config.toml
model = "image classifier"
dataset = "seven-segment displays showing three digits"
train_examples = 195000
image_size = 24
crop_scale_min = 1
horizontal_flip = false
color_jitter = 0.1
targets = ["style"]
num_classes = 6
arch = "vit"
norm = "rmsnorm"
norm_position = "pre"
activation = "gelu_tanh"
mlp_ratio = 4
head_dim = 64
fused_qkv = true
bias = "all"
qk_norm = false
parallel_block = false
inner_norm = false
moe = "top_k"
num_experts = 4
moe_every = 2
expert_mlp_ratio = 1
experts_per_token = 2
shared_expert = false
patch_size = [2, 2]
layers = 14
width = 256
positions = "learned"
pooling = "mean"
loss = "cross_entropy"
residual_init = "none"
optimizer = "adam_atan2"
lr = 0.0022
beta1 = 0.9
beta2 = 0.95
grad_clip = 5.0
steps = 8300
batch_size = 128
epochs = 5.4
lr_schedule = "wsd_sqrt"
decay_fraction = 0.2
final_lr_fraction = 0
warmup_steps = 160
weight_decay = 0.2
Rows from block 9 of a small image classifier, named by matrix and row number. Rows with one number within an expert belong to one neuron, the router's apart. Each number is 128 + 24 x the weight over its row's rms, rounded and kept within 0 to 255. All counts start at 0. Numbers have three digits each. After the name is the row's rms in percent of the matrix's.
Before each expert's rows are labels from the 100 images, of 14976, where the router gives the expert most weight on average: "top examples" is what is common among them. Only what is clearly more common there than usual is listed. The data: seven-segment displays showing three digits.
# router: router (model.blocks.9.mlp.router.weight, 4x256), inputs 0-127
# up: expert up (model.blocks.9.mlp.up, 4x256x256), inputs 0-127
# down: expert down (model.blocks.9.mlp.down, 4x256x256, transposed), outputs 0-127

# expert 2
top examples: green glow
router.2 111:133147105097141139087125140137160130170125142139125145129110152106117126137150117132154124145142170167112159135119149098082127142169129138147175125139102080127108133096134111112146089139142159097084111143099147127156072127160162114099088131084166110093126133074165101130079089164118139100112088123116125184111117116125131137107149138106127103137167142134092147091122113138160108128104
up.0 100:099083157165113139183136149119114156111156123133121107137120092150152152139139114150094099151112083103169147121139106132134128122134122143121094155130138146156154122145150125167145154091098110161113120128146150123110170135076100142180169133123101149132134166176095150141165166095143132159119110119109137076134108124084141083139087101112097159166147123110152109175111147113122139094116
down.0 086:112125156128098128176095119126110138119138123097074156117100111092081133083113112136102088139089101189135143159107121132158120131126102117094118171113109136108117113153145129090096114134107101110120191092125172142121156120111139134113095103106097146149134151179104111130161145104119119145158117116166135114157146124174082135117132130133200136101106090124158109159118156137107147102130

# expert 3
top examples: dark on pale
router.3 099:147075165159128129124149144188096137098150097132145133117116077134165131103161175171105110114142113121130097093118111131177115116071094095119115120151187122127147114105107125155123122162120172161116134173128146113165154115128127106139142117122128143130091135142138165135118135093106159175144175117139135128151160152136135114120147120140139113154111171153203112131135148079178094119138
up.0 088:112158134127153116096120147147078105114088114160149104124128118142164139114091160138137135137128113157116126159160090149115127138123127164108094120168176188068107112140134160112137115137129126152122181085185154106126099100135157082104130109126144113133113116112134137140165109062118130135134160123122135111119093161141166118118121134139135114144129109171181119119158132139135114111158
down.0 102:133138127128108110144143138114157144167136177083102178160110105118135101164141138123102140149142144172109137125129184135162141121140080176132122130130135158151117123132118119140104135118115127099130124128111179108115132167104138171128133140114133127132176134139107135129144158136138125138143087107172138127161141109103112152118121124061128147133118112110135179147092096133132127130071

# expert 0
top examples: blue glow
router.0 095:084149119130127126192113087144133107058106127101079158108121126124097146123081142121128122172081104138094127147147114089131171159084149158120132164105087158134186114142161143094141156118118098131137140092156132136107176162132115172141134070111085158138119117136092133110139126123140094125147167136158116104127092143096143157162110111150146122172098090134108125153137116114125145101143
up.0 089:133150112132129085125125146134121119151125153172128162150149106103097123133119121103127131128118144130124130163143118104145129159125138107127143138166122093111144157163104132125126124134143099149144149156123132049101110121123160186094131136161145096097146124135163115096077127111152172146137109103132152131161123098073129155120148125129151116136121149140154118147145151168107097115129
down.0 100:121175100107148143094155138142119115166121173159144166099121179143102107115108124163123101169110131152102162106128145113082135116131156151141128159169121133138087124134120127170127122126121119090123086111121146126117067167119167100074104125124151122164155122063150131113149130171118137109099100096111106136102125117156115180116105107130136125152176108141074165147080084100123107101098

# expert 1
top examples: red glow
router.1 094:187114140132121109127150166088124144128137117130169094156141122138139089109144098124104165076165129109170150086112120173131110093132125138140118098121157138145111154148081123161104188130123140116129117134132126169132125113100105089148141182170122105105173146146120124134170155113141115139115120142111134118119154093150107111128130142122091170078124154099139093111093124154085150168119
up.0 111:140178172137100126090121159103102104128112137134150108143128155132142113135128096125141174078153157105079137115110089179102123121093128100103125089127116164133085138089105141118130117163116154112135106149140085124136113127124153093125116114149140127075152105131091144147138119126108115130125141166104160160134116154180099109134136159137117158111131141152119108088112119144119137177091
down.0 129:096092109141145123160131079152157101122100117127107149162104104114122152147115171130125095156090130136100113099142162115139134170124127137130124170124158149136173105120163132114113117129099127140164119125158151077115159099128102164140146103096092108164082114148130149082116130128139141135140128118146102126151123135075145175125085085151161128164103129125147155152151162102148118082163